config = dict(
    vocab_size=54,
    encoder_moe='expert_choice',
    encoder_moe_every=2,
    encoder_patch_size=[2, 2],
    text_encoder_causal=True,
    text_encoder_norm='rmsnorm',
)
Rows from block 4 of the image encoder of a small contrastive image-text model, named by matrix and row number. Rows with one number belong to one neuron. Each number is 128 + 32 x the weight over its row's rms, rounded and kept within 0 to 255. All counts start at 0. Numbers have three digits each.
After each neuron's rows are labels from the 100 images, of 14848, where the neuron reaches its highest value: "strongest on" is what is common among them. Only what is clearly more common there than usual is listed. The data: drawings of small networks of dots and links. In brackets: how many of the 100, against the usual share in percent.
# fc1: MLP up (encoder.blocks.4.mlp.fc1.weight, 768x256), inputs 0-85
# fc2: MLP down (encoder.blocks.4.mlp.fc2.weight, 256x768, transposed), outputs 0-85

fc1.128:141079120177141132148165142136124156126079150117129125092164111131095124111121136099168083106119116083154151085086161170166113164144096114159103135082171160164156099158176121146137123202189104115085162136153092118175184139161175167123136193094111156064104144
fc2.128:132178144059097085145094126119135167136167156123072107108093089136119140072168137120044179151125123185134147153155126095179140116093132131161117154146080151116124121103092065105118133152090101165195142133149108100099128148137117097135172096162135061142095161
strongest on: black dots (29 vs 8)

fc1.756:162105100121101118116119176119138127072155168143131122087121089176188105148146155067161121098085149079089173092102124181151102174130070073112086137130227134145145160152172193146119132149148155113148108128103166111111092126175146156164039159179118203112167081
fc2.756:152080122095090094120133147117158099117143151150098094085159083173075130137127158113094122090150128112091182135077130172137101204113073115155070151097147151139096175122129212129140113177207081145114128109152170132096056113124150138102076136153118135158127140
strongest on: star (33 vs 11.3)

fc1.168:143130102098165138139086169158147202087092125136148118127166159165084100175169131142123103121127130090068138110077110105137071073095132107146169114208119080122125088148144122158147145121130117118109113077145130160122146136120108042147139112163145122115152121
fc2.168:133129195135121150159180124145104127152151124156114092122069149130178172106101131125069183148164143099187177061136107133115141103093090144100100150094085138145149177097165152074099135130143102082176152140114098076090141160158143194148164085159132149138091177
strongest on: black dots (31 vs 8)

fc1.39:140178174088081116187120144120159194122147116131128160127094131149167119138131131125125138122103121177083102143113121070126086060083104083087212131193139168129148133159096111120043114096056209129167132155104109147093129131168125140196116145146141126132162150
fc2.39:101152145161136125181152101101204138121119110116134114172139124156091101204093106106069149094103104182108134133078142081084156114152156096163165095170128116124071150127134174165081087110055129097178101161091140165145127190129176087137110149141156109138102115
strongest on: two groups (59 vs 11); nine dots (37 vs 17.7)

fc1.678:132111184161131171149196117128065094162110124121118144116104151096132149084116133092180144142139177151133163191152114072147184161156155124152153141099138172144120081166121075140120102152085096159146160175108142071142168113160152142106090165058098152110116098
fc2.678:125114086089098129111109131127121176185110106129144143155093096136095060116172128130152156124065106158134127108128149184149123121114113134096120135137094042059102162137153060111120129104087189132140107126152123184127135098119081104132141132127118080170163129
strongest on: ladder (34 vs 10.9); yellow dots (26 vs 8.4)

fc1.740:154079051105190130075125162148145129118141128167117080104119116150094100147173159123090084153109068098139121132096098186119117138148107144129088173112129120121121144075142186107176141083115182145114098096094193188117080172108105109095130133203128096143178125
fc2.740:139093148130123108146161153181091112164105064184159089105121148143117138107169140058137127200168153064094111109086098096149100115109108085154150120119151086135181158168084132119113115136158090122060111041118155137073101104081083125090170144136093095142156146
strongest on: grey dots (40 vs 8.3)

fc1.382:096155122145107157087112101107144141125173135118130146133120116109129158154104088133147144110192187141153091134155151107146132127139125166106093127096121115128146155131116159150178120155146118111192107143071115123126121143103158146146160150073169112120084129
fc2.382:120135126146184184079111138127165168060110137141101152201091134100148097166150119104121110116140109107131112121112128184039123104149147109147109134091136119176122075143148146135123117141093226086124127193071126129121165170112125195138118118137118166148146066
strongest on: pink dots (42 vs 8.1); nine dots (39 vs 17.7); orange dots (37 vs 8.2)

fc1.316:160108099046145126184151192150106165150091142141117078122101142157087152087145160145113114149142093132124186171126088068131082055074114130128131198111115098102122120132137073094091140132141135148093161151123146167068156239126087063090160136076092109131122165
fc2.316:114157141164086128061108109136169135089192148125219127152084114120168036136134114167109101131085101156117132097171153131143157155144199147154092109131165137174110136116149136124182143118091166093132138197074122135168117104065133205171075157188138163134155095
strongest on: ladder (29 vs 10.9)

fc1.281:135115113103152187099093137157132121076100147141132187160115169078114089154143127127206152137127181120081144163128143110196118057131147100104151125113124068103140154156099167197130144111132130104104086159124141186152145084100092075153092121117146127171136084
fc2.281:134164075140167137142133115135171146076129141092088121105174080148143172170165130165111112129166165111169120141105094105109092088088113132089159118189114145124136160098123106121151050116135133138160089114080133098086107206154201101125184150095127096127119146
strongest on: laid out on a circle (85 vs 49.7); nine dots (47 vs 17.7); teal dots (32 vs 8.6); dot colour: black (25 vs 8)

fc1.25:160133080124109093098075139131190117144197152133146124135107111164185115131118145126128132103128137129096083128154219159130097181082066134129056124104134134113111131118111152097100093109113161145136159156158081163137093143120144164182086082103149126175077131
fc2.25:153129131112107129148136142107170103109116090142243127153097117141141137123126157068066155136122085154082126148157115126123142155138160073121143099192108164148111128081119065144125154122074144110133121097149155065119120080131110141091109084200122126098149113
strongest on: pink dots (35 vs 8.1); orange dots (27 vs 8.2)

fc1.89:140079136132118152160156167134152174102101182169155113067147147175155114089147115121178074077091146097058138130067146117169048106095068075132129113173170115167146074156137098125101120154134128114134165150121129180108144099175119093183080148129145179120145116
fc2.89:135116108121159111130122142139142192087070121076081125099184045177136133155131140147151084114132105103122124136095123121161030134133094112079133137153156170089120123147128143151136070130178140170150167089097105097124096163157158113111119168098105095099158153
strongest on: ladder (39 vs 10.9); blue dots (30 vs 8.2)

fc1.444:063146144149104149109134057104141148169140153112077100141153075139140158070138062171168145135154156126153085129089150101134132127176128173138131114153107100125164101146143133146169174172179095088165123151105132120188165093096149101112175160088167104106131172
fc2.444:150110116109110133147177158147115106136166099181255100068165136162082180104133151107119146171125124150093130113071090105170100125098096134107156121165116092135153112144123126140123121135156092160113101029116167155103093086148108052109120127140119102146135134
strongest on: laid out on a circle (81 vs 49.7); nine dots (64 vs 17.7); random links (41 vs 11.2); kind: two groups (29 vs 11)

fc1.146:141153187195106151110150128140147136105156122122135171129130142088068146205099147133101171159153186224135130181121089076138145109145179151125168084121110175162094151113109121185136119133152050138115129127128140091114136119123142180132161129114124115108086110
fc2.146:115115171199134121135149108135100081123119137150157128102188147112096141191108111125137180119105179136126118136130123101137148156130197102147168065146095161153107131130111106148153137138144036095128122067142138062136135078138114144119162171129136128092130102
strongest on: chain (30 vs 11.1); white dots (26 vs 9); black dots (25 vs 8)

fc1.144:120160111027145089158128161118120134141100121134111108103150106160128136164144126128096118140102082158151113149120125062080139122095148107118138199145147190107133084153078111089107186125085166138133125109116113077099108168140119118122190139145126119093149192
fc2.144:122112087089076151138122118131186150103133120121156178152095107140155114072125118102108137161148064138107159166148112105111135077137186146155144107188178132190152083109098140107171138144041181113060075135111154098107127113102126109111161144175126121102193148
strongest on: teal dots (37 vs 8.6)

fc1.171:146068055113127142088102138128146123131128162117099131117184078150104077151126161137185073110087102121094138154086175160191075162184115141137092115133177135102093120194135216151149105136137157119140143141127151183162099095119141105122071174108105113128168092
fc2.171:125153172124122110115151121141175142075122131137118128108077118093153108113153125155056170129124079184143187131171138156057212168071139133092091177088117158132105141051121088078143173121087149150096127165095111083125100169153127210217132101176117174170136168
strongest on: nine dots (45 vs 17.7); complete (29 vs 11.4)

fc1.79:109087131152103152155162088085111124166160168100129151175140109197172109085080106178149116092092078118156147128113170143125154118135148148091118097173145116100109123120162123062130062114099172125159157204149085143098131038129161111164099143106150152135133162
fc2.79:112174101154125118117113114112181114127183106090129187104127117170134143081106115157146155155166139151132144134143147131160135149143119156088155092201060094095176132080167142142115107064123193101172093086096135108174139139179142101167117133146162154142139156
strongest on: tree (32 vs 11.5)

fc1.306:125156152125103121162166140106125132168146137138149091078092134145171151062167115093135181091122165093145170091119149130079177146103108087184097147178112086163181104085156091069120200178079141087186109110096125090108151088165128144180132139157149186096126153
fc2.306:145128146082113094121183129158190125100162162164126091051167130099084118104150141107047101106166113143093085141147127155187125175122152133194100140099118214183114111133079156100161106133101089152106136108152135114111117152129118105125171097147102086116132170
strongest on: purple dots (27 vs 8)

fc1.749:163136096126174124161132142176134122149174126144103054136087147121124183093158152157088166151177114121149147134173153163069152126063068154172061172056113104101171125057159115066112136136146143134099120127113125127092165175151112155136183074116100135162058178
fc2.749:136122160095081078086118127110163157132117135154155165131105093137173050153096141130107160129064066158087146108089154146161125159111179123066121116110153162079062170145070185108105141106088169142124125172125134105141042070118111160167082133233123151159187123
strongest on: white dots (59 vs 9)

fc1.741:102177146123139102101075106096131127110109116092208150132152119083096118161067102120126134094174145185118093140146152093159118107153182163114120105106066147125101139125107156166162117076151123144150140134147069144207133146058150091117135143096202120117097109
fc2.741:117133169184117139094108118133133139133140134123219157143142125094101083166123116158160143113070157143121110107131132087143130105155189131135154116129122053125137140144137135146152137120141152070211155139039114205159150080074122149131122192119144165137139085
strongest on: complete (51 vs 11.4); nine dots (37 vs 17.7); white dots (30 vs 9)

fc1.586:043162137149130147154093063099149120143134147078125154162118116098107126130089040161127149131191119157166106153161140097126158047150182165134144114111112151139122119118104158126157113158144124074146165165123084120177165147065133133113198167082166138122098161
fc2.586:096143106116154162073130095138148194111128125112114112183132175081159099174147086158112092145122118116141077115158119105060113086143174173131151159065152115138108065128137104164132092089104198140154120180023120145115159159105132186149128117105125113125149099
strongest on: purple dots (38 vs 8)

fc1.700:156169126064078098170078179147168161140149093120116128115103109131159126129147161093131160133139128178058101149135090065135077097119065116126164153164151179175130119173109098145098118107086150125170177098117166143088101155165118162149094160143102118114186110
fc2.700:125110114113088096175177132132093093200092108161117087102134126154087132120127125093120175111111147048163124087096116146151117143083115103116099164067107108061109229201136160123141116166176077097116110099161124131080103113095120084113108159060117100138144202
strongest on: star (55 vs 11.3)

fc1.577:142148173133144161184089137175115123149135105093129164154072114072116119108110149112124190152191111152110140110141089149125130038127140139157177091126098128153150150180125133146110138153119127071121156092221106093140188146129094121106153134092083122159129129
fc2.577:133116145131127147099133134135147104096104194153068138087120111051093075123144133069134145096101139118150122151141137134124158118161201096174076108128125169175115140179094141067157163140101134091099101108133107115129138128148086130093187147117098175122175133
strongest on: pink dots (98 vs 8.1); laid out on a circle (84 vs 49.7)

fc1.707:148090074117097175076129137116147134095136140118134155142153093183128099167074143133163096106117096073107168090085166178177086118172143163083104078131138105072088197140174207163129084092172184116153102152117119178129071107105173113123048147142142094140166108
fc2.707:118136118190180165094107100162140127096147117127147132186147169104145113111158116126128106194165168147088126169143133098144142104134175133181158078169097136187161083101112064160171147097132074097105132101151122143159152112112107072112165116095141111130091098
strongest on: teal dots (27 vs 8.6)

fc1.597:110126218112149127165163118147144107118109096126119182141078095088135101096175116102095169146115103155129150077106094136117160081110159121134200104131112163115144152155077113131066104149097149137094113132159116075127127154139116112125189123163095119183150165
fc2.597:143116158149180119092085144107097145105065173124036174142120077100154116150136149052131164094148127109093116135124151129089154144139154099090087150143129162102122081149127131110126161194120175108127135123182104069173171117122188144091137113150149195117117116
strongest on: purple dots (43 vs 8); blue dots (30 vs 8.2); pink dots (25 vs 8.1)

fc1.755:110091113133167122086093135143088146109099129135135155126168129084059020215127120135129105141102146183039139148111118100226057118156172141124123140119122144102101143198098167190140118098118113141135116126120154198148101139104126071106110150135129109137129029
fc2.755:131065150157154157120124139172093151113109154185160144147114142092056023205144124129098114118103149159059181092100131140193060090126143109165134135108095096133117168172127175168107089128118125109156147124128137208124122136112124096112109142155138136170100029
strongest on: brown dots (27 vs 8.3)

fc1.121:179074115140128169190135189170101118127130118140113135130144128163138123158132183114153131146089131071089167092085094164144090097115098105107173072183169114127145158196156140148072105124132139115120114098169169108071138113183140107113093122173087127120162090
fc2.121:104165147140162150083115106143166166121119126110191141156119134053144074147158101143147146124109110132148087102161143134061169083136186129172138130101138099141133044140114108118140152107094204065164116167026099125163181142085096193154167128113145186162161106
strongest on: two groups (27 vs 11)

fc1.493:098176113103075102171075135091191136173156150079133118139124115172203141123125100123158135114141171136081067187137143053144092127109081103140139114185162162173113106203069103125100096152111102105159182141136111109135146129112137119120111136090138117100120121
fc2.493:105165167168152139145138103099148120111092145131158123099161115109075138189115111110065170059090102183159163127125125156073227170152163096158135107151094131136094150095157131141151126144097113084188100146070154108134111181143148131103137171187172138118123105
strongest on: two groups (33 vs 11)

fc1.760:179126124149145131168085184191087094143152108119142132113154144122160128162120188099140177130123136097122136078130106156070156126119141102159142097199139114172177070142159105116118170103075136127160110052128127087124150101184141130144101140156089174069159067
fc2.760:130098141189172155116092150165095178112108106165155150219093208127141114171101143112160119207102082160104137121116103148121088082148149181036158152108124105125079110139145131140127106069124174100138163133092136189129121074142068139090101109162096166142107052
strongest on: chain (35 vs 11.1); blue dots (34 vs 8.2); star (31 vs 11.3)

fc1.347:129166150085062105085098136112145043150108139126128116132106139119163105139151138122168173130117170107136141098178106072124160119134144119123111157108145067127127183134081163124155181150143099102139141095099161183097036097075073138116097131144110104127161095
fc2.347:137117127126173133146152144135095199122112093137174096136168136141127151132119133125110062124133077097105136091086141200072087133115110180123125137100144158101099116133224133134126107124137174147111121149149094098140189131188212149155136131139129173084089172
strongest on: grey dots (47 vs 8.3)

fc1.246:184132133059136070139193161150108131094097123157141109091138108130106108081173190110135115124064091112128168109114133167138148143104117093161112156121165170114160109124111111093099160128108158175063102136150126096114112141185105120155134118187094148150166153
fc2.246:120137125159161172099154136130164150114108110119057168171124143093108114196114114111125120144171168111107085121095123140102100124135140143160133116107141100168112096166122123188112078120127153103143112149077120155133179165100176157145103111092132115143096068
strongest on: chain (31 vs 11.1)

fc1.161:102108111167107125130114093089134137132143133131131117125201138151127135169124098123122141088074109120156019101126096155073179128136122097087124115128167108131143124101154167115170104137116127129116123111111167151076108000082130164138131152205160119090166099
fc2.161:143165149156107140158122137160131117105157143182167093145143154104107086137094142139094167125141126141041167130104124104166108098159145113121139099169135172156112176155163168186120089076132133110156117143109148106157126145155093137155051151170136182175125117
strongest on: ladder (27 vs 10.9)

fc1.573:084127147176119106135113104079128111119092180091130139141144115138125123178055081156114120103135119161158101191171139080114139130110180121099104143071141171114048158142101168126127107153192072120093189188140085101165131162060131144119139137063166153116084131
fc2.573:114116163093127119128164125165083150136106075154124146104089149108157108106157100142168155174082125102132102033103160142163119113102151151100173116125123090073169132161132105085059123057104188127136112107116110105125145140185139124124170126139100069158177151
strongest on: tree (33 vs 11.5)

fc1.419:141181141082054108165093150115171187094164103126132190136087114157157123148113121115116153120114111186064097137117126090137073070104090088095195111178140153136158154150105156155033116082074222120170128151103118146105117137159134156179100131161150113128160133
fc2.419:105162135175121140174123106104188146118129097118105135176122133148087111202072106112068146115115089192111151138091151116125150125150161106174159067192094110130065177096162143171071101088075128082178117158113130165160139177138179096108107128160169098132089089
strongest on: two groups (49 vs 11)

fc1.498:154132065084096137144107158162145134122168128161128102130094141157172154098164123092140172094156197048090149051113159203137101138091043100141064115130137026118188163131171167131123142145152147089145082103132147158087124085134115120170095093146135147169112141
fc2.498:106186148147153131139176103108167125105146169124110094093135118125087116113112113199105075119170107200156116160109131052203173110147192171161145118126137216172135097130148147106167117105143110125092110189135109110163163138124151121148185200127153147097111165
strongest on: ladder (44 vs 10.9)

fc1.123:124164039080081119132051117110193129104140137091132164184098092126101123120095141137108139132153056130127126148199150169132109102127116162168099123080133127104100206106129178101127111108112174104141160144154089144162124168081121132093117104135137074141141138
fc2.123:126096154106170127082158128151092169133145167146199113104178100121155071162130130128125136116107127163118127060079095137187113108089144112047132140164094182162079084126158064130160124112137100134135127150168113107118119123147132154158142142161129129114143130
strongest on: teal dots (42 vs 8.6); grey dots (36 vs 8.3)

fc1.582:101144111094138147190168118111116173117119099150131103147150122180092199184085102144095108129162105069155125158062091103131090078112120154041180107126107163071132163103151146149097086117184092155113092145151114097098136173133166097105173122129155100097099174
fc2.582:150113152157105114150163127143147112138141115126119141094152100124102188094100146110081148146172133100127142126122139154177107171117125173188124106135093182127120153098136129120140142156180031135128148082173104080144158140152198130099159089115128105085059187
strongest on: black dots (38 vs 8); brown dots (25 vs 8.3)

fc1.411:135130089174097124129141114147138132115136129113114096115139116105155135118155115112154134120154160083132137080136156148136114157137095116118098091136127071162166148104155057151152138134158057120057091065179113157136138087131132152177144113106096123132116128
fc2.411:131131105118129138118132112146184124121088127089067155114123125121125183075155126041164158147186172115157105146142120150091104138151072121154123134127063082124162142120140075181122131184133126113167115076100132122117156160148105112100160146071107059104159140
strongest on: laid out on a circle (88 vs 49.7); complete (54 vs 11.4); brown dots (26 vs 8.3)

fc1.343:145085119155169170159182159148118155089097151160144098078148144190123148133109117140187061075096123058152148115082159134145089118087075081089164124112160158146144087151155088128086112165170095161068127174171095115109156140193142139152136146093139163102101144
fc2.343:128155113062145090101110137138145146123148174142072091060169107139165081066182131143142080102122118129105116123136134137223127113083078099140107141145118134147146060110100061096156150103126125144112143125145127149123117112131092054209133118150138134163156130
strongest on: ladder (34 vs 10.9); purple dots (31 vs 8)

fc1.212:116120174183177074125095125106121106196144109086134116113160054141158127173121127135097113151143134140140068072104169121062143192151151167114104098201124139121091074126093098084126106122135114160148140073142059103149087179147181104112209102119111139112097144
fc2.212:129139082124065192134185116133133157088132147137176162130126154142108128105125120137147143145106116107138194164175095125202132103127164134138202091135100150154146154125182083192170150095117085108101093130144147099111194113130138131123085164115157062115152132
strongest on: teal dots (50 vs 8.6); blue dots (41 vs 8.2)

fc1.686:130163092124121062079119117113156100144185127120111109113121097146148119163129137119107118131103097159135073146140141149128130201135089143099093158084176199102131144110118187121104096087142168180084114135137158159138069139113135214133112115149123101164131147
fc2.686:127136176117080138147154131129133106114199164150172089074053154148154128134112122133070161111131150154148191124100088106199144108113144122131124128155126150207119193116159156118134174102099099075181163151096161103096115109155105148124118149220138139115140130
strongest on: pink dots (42 vs 8.1); orange dots (28 vs 8.2)

fc1.186:155121070111120076091102160120146098131134116147127095092153120166165166111171140050141138103121180068082080123112164166125104239126051071141083163106160086099167126134134168158111162141166129126146085088111154125142104111151134130156068115119132141119128111
fc2.186:113131140133158174159176115117107139138107122121141078158156151128129117147107116205116084150099092142184131136123076073100155054135199159098190120135119133154101101133130086100155113081100127182108124179090125155112141121115130114134145152107130114091143113
strongest on: two groups (35 vs 11)

fc1.7:088126095154133130073107082090164122109167152131133131131129094133149127101132077112110139107163182099125129091128174200145140199147107136163069117110099093120148155092173176144177159167176120088186101126125117110176119123101164126150129124121178130127096146
fc2.7:148110058093112141149096152141072091152109101156140060130144128175186172100171148097191075108142144044137088132116100145142115144110073115104113134139223082131162106184103140131147130142177126146067115109136173152117121110100100068097111139099100141120158118
strongest on: complete (33 vs 11.4)

fc1.269:109151148119060111138060120095208139163141124079122143146153128147190134092113105125117127118131140152072020162136142066119091145137116118165154093207122148205087102164081090147126114143090117093196232118115107131146150100113133133113109134106138077084135131
fc2.269:101156170180135148124135102110172146119111157122124155141148131067052110197099098119074174110109119209136167128135158126083205141139191141179126116127096130148095139103151101145139140124092098083162106161104094119176161189132183159142148146136185133127071127
strongest on: two groups (61 vs 11)

fc1.687:131065087143162135104091132155112138120125125130134123151162127129071083213097134147124102149139130137072127157110137134178035117135149181080114105094120150079052181195116156167121044088159113159093143117172134172123100158113134074093107098116116083156112086
fc2.687:132090104117122106138086143147082147153173147172143088111185090151054091172130130147124097128078139148065121124109132149236061149124108144161113144104123131105093172185127183133143093135171096127161158066158134189117116102123153043091109144138126107116119063
strongest on: laid out on a circle (77 vs 49.7); blue dots (28 vs 8.2); grey dots (27 vs 8.3)

fc1.100:129170078081107077082090173123170190088134115149150102103161101148087112207142125131098098115108107114109112099088107141131073099119110128106127144169126114133136156096143169152145176097151137118124093058124151190105079177124125127148160132200164094103164149
fc2.100:133128095128116106135064135150132180153129098127169118143109126150105066137160130143186124119102091203107088160143152150104097137092080128122143122142098076090081100115142044127097108098107179175086145133152132188131137084148076134135102124101113107179161117
strongest on: purple dots (35 vs 8)

fc1.442:121088129170176170109104132150084125177124162130167092141175168143123124105110124219137107160140141152126138179069139098127142112150145148166120112172084110141130067151141106117146121107121113125169128193106158138150159168141134074090130150090172142094089121
fc2.442:138129100074155123125130136135163159109134111099089078068141107140191159115142147124153168150175163069078133102097123193119068145111055116139104114134117192137121103103145120129123114144129129132099114098198139064104134142166127136112114084153105069117153124
strongest on: ladder (28 vs 10.9)

fc1.721:112170099019148091151084147121128162143159153113135098111076089098137101036193128105085186122128092208093175157157116139128126097113080123185080197163104117125167097123147118091146165134057206087190116136120143149132139139141099081143122152157128166146158150
fc2.721:110140108160103135099158123146175137098129130144157157092213146122077166127116097103171127146141157108126063134126148185138097119103134144179154081132121135163126104112099094167155114138163131107120135099148099139158167138113150127169159136082150090107117132
strongest on: tree (30 vs 11.5)

fc1.690:180103198138090148190125151148127138148103126104128130141147153106065126158097194137078145149127067206152135144153060104068138103145178153131168121131106169166057136137142064124153093134108107152117197110122133102083140097139141173079122146149069107082170109
fc2.690:106167161117118103209055115127054146137098142127113130128112193134122171164102105122111170113094075157148136158148109120072154111131143117046162165093121126080121106127144165117106123110116151117175203104053131119078094072170094165086135154185131204080135095
strongest on: star (40 vs 11.3); white dots (27 vs 9)

fc1.470:129132126165113095119104150143132185064098127096128159098182084105065101198115140151132076131089101146090107106103112134167061126143131135101152114097189167126122143178137155185114101123181103143100140098116095134154140170137155131114150150140112097099149082
fc2.470:115110152181175163124161122154125130069079087107095164138138126083113122157118118137103132188152121125164145088158100109174102085162169143056156111123126103132204151144127136181144093073177145132168111052027100127131134205118162124125139122110106118140126109
strongest on: purple dots (25 vs 8); black dots (25 vs 8)

fc1.256:184120156097070165133172178195115124127109061159130167123106130086114129097148188098162165172124122092123139053106092126146113092135135137103180106153123085128191151137127077148092140082089150117129084087110152132085139106183139157125152124157057086149182140
fc2.256:073167183119096113160172103128115139131092087147125148097095118093101115101128074134162177167123120134124123060102151081146126081108144116103180109161106113080195159122127122096054118070079187111129062124119121114142155147157114128143171137173124109167141176
strongest on: tree (34 vs 11.5)

fc1.290:132069142141168155143170131197130142111058145191060147198105148121094119163164142096111118177110105099108155138128128085122104076107145125084147191091153095060134161123140174138100114158149151082132103132070154136104143183144116128123164118129093165160153150
fc2.290:122130107104080136129126132130098138147165076123049127153112126117119114108119121105115164196145153133101106119093123168185113123116169176138138067130126119146142147166082066130138109064097109192074101113209132137133116121120133105152130114124112066150152122
strongest on: star (37 vs 11.3); tree (32 vs 11.5); brown dots (28 vs 8.3)

fc1.655:155120065093109133089086157154157103114166107144137136101114103132176143084166143080149162104151203067079096083109134202159112191114036114163084116102146089138174144157108173173125135169140139119150079100135168130130116115134123141137097105136113104158126108
fc2.655:100154182204166139158140089100165143118116169109150128139111119141096122160081101205083144098102079209167185136131144116097185110138168139117149111170077146119105152067198156100137133113125134090176125175089102147148145158144147148141121151192195180117076144
strongest on: two groups (30 vs 11)

fc1.559:138178130057158094130136155166158099108125136178112098102063180131125149079218139104078168120147139154160148137167099117061181154067108082196118203134093124167156060056116083099147176164097117108100152110126179106092091121133068170131141119160119153157126178
fc2.559:140168120086084082106124138104195127087159141142110142093119117141100152094199148089051188108136106160144139149167139154047176203094101098156083204117119153150122083094063133100136165199094139150138110136117120088098071152170091174157126103131108140145116177
strongest on: white dots (31 vs 9)

fc1.326:108193073062175075108088130122135143152147124149135045099158136146126139176155117145105130131127095086172109120116096143067147103118104104113115175138123142127166111068165185107164206086151144140101060064143198144119099141114078130156137138216162135096196133
fc2.326:138175082074143105110134148139104106118083123097142178143110089093152152115131153082180117123162146119166177120165147167107147144170114143116110146117130157113166058137148102155117131121116159144140102151170105046131145186186171151174115118100075162095167088
strongest on: nine dots (40 vs 17.7); black dots (33 vs 8)

fc1.711:098056121150175175110145101146073115124131156133125151161141114117094120134081106147129090158169114145147172128127160163166111126157186207134116120067092129096088105138138159143151097122156139119186132176125120117174136174105163117098144137055164135129072122
fc2.711:119114133141168167098115116133129187152125147124153124172175129103174103161124118160150086136119106121097096115090128125136079077173162184131135117085193145114092081189154160154133095098131163118146134185106127159147191106091179163129114155117130133081157062
strongest on: tree (30 vs 11.5)

fc1.509:110143091072128164147126097092105145163187146091128129171094124155170137056115110118125170105164133150131192142140166156133167126131108166142098138159094087086135150102181114086160109137076182109184130144159101130112132068127143076154092143095157116143118161
fc2.509:117173108107122105127091131141127156192164116114135118123137149143128153060108117116194157167169149192129113152150152130124131126084089171140155133144040123111145137117159073106121140087105149141162132077180110128154164094165093115160127157092159092131148162
strongest on: tree (40 vs 11.5)

fc1.384:206089113124142119138126182178123131118120120138127120113124136136131081134152214117131104141079097129070156100118126180143095151119100108162130112140153135153118119148146107113098107086100157150083143101148152146111117137158109132106073091182075126152166064
fc2.384:101148098128169174109102110139165166083106137112085125194118158088146102168149097128135091122123093099146108122160136163037119085151151142147138132072191115170113067155136124143135090115107217107122129178030112128127171170120117181137123104120111159144160079
strongest on: laid out on a circle (94 vs 49.7)

fc1.588:112094122167166164166185130128123145150068133138122086147085149180095141146096103131153105116170141059179143130085125095128105083092104115056157140094110116129124137110181121124105095160212093124056153165177123153125175146125137142116153165084144162123106182
fc2.588:124138118109121168148083134149135140097128129112000103166127105124183146095129121098079138188182099102129125153166093119169093091119154154133140110121113152152170110132116099133131120080117132158179123089082119087109130187144137127101145112130120080098179120
strongest on: brown dots (55 vs 8.3); nine dots (39 vs 17.7); red dots (31 vs 8.4)

fc1.665:117126113202102119140136108105109129127103077084137178155164109152084163183067121142120074145128094091179081092122152163132107174178140158081171068104145175107084153138163118155088068103185124157115141135184079078167155181151191183078160128098125093088101152
fc2.665:143160186119145093105172146137157171084108143134118128041147114152143131163109135149140096086128080115137117121136139139173107144087140121097145130118163214112090089110126111112153111115157128177095149141130084066138127153144156174201126110154154157133112155
strongest on: black dots (35 vs 8); purple dots (28 vs 8)

fc1.61:188111152147118139136107172170123157078130119122132160105136142102109108124143197081102157135126146145066155090104100186137117166155120100165142110145117132180131099159167112191137137139116122132141149065121162075132159080172141155120072155179091136089166048
fc2.61:134142150160129118146084142150078168065165137139173170104098206150113140165102131095156148127085096184101159143116120175116112144124131119082172135119083154138097087102156110162124130126121117123144192117109135124123095042182073176102098150193128156114114046
strongest on: star (46 vs 11.3); pink dots (28 vs 8.1); yellow dots (25 vs 8.4)

fc1.497:141100072160139143102114122156067095150120102181115101177170187154156163152088123164146101180140140081112096174131158102150104158177140132099117121156113105089153135094154160139144147037111105155167069072135143180127109083112128109112092094089144092093118099
fc2.497:138142140104106107101193134142197119110159145158205154098157104123072123114170140117075088113121138169089127115134115115109119159106099127219137159087152120155139080090077121149079100151109110211157094147090123171098068173121151139161142098104129101192076149
strongest on: pink dots (97 vs 8.1); laid out on a circle (81 vs 49.7)

fc1.485:204124153137120127134114162144107142099119122105132118114144140122094143137117222126085109146125115180123153155119075152083140161162134122143146111142119169168093115122163100167137119135127106165129163091134164082106129104161131159071089140168073120089163073
fc2.485:130174134160163112160068128117112155104131165099143174135117172132115156196077128129126123075126108162188146167174132143063150118144171152056144164051081153103072101096144150149163100132158127110168200138069088133105077091128129167120133167120137201085094092
strongest on: chain (50 vs 11.1); yellow dots (35 vs 8.4); white dots (35 vs 9)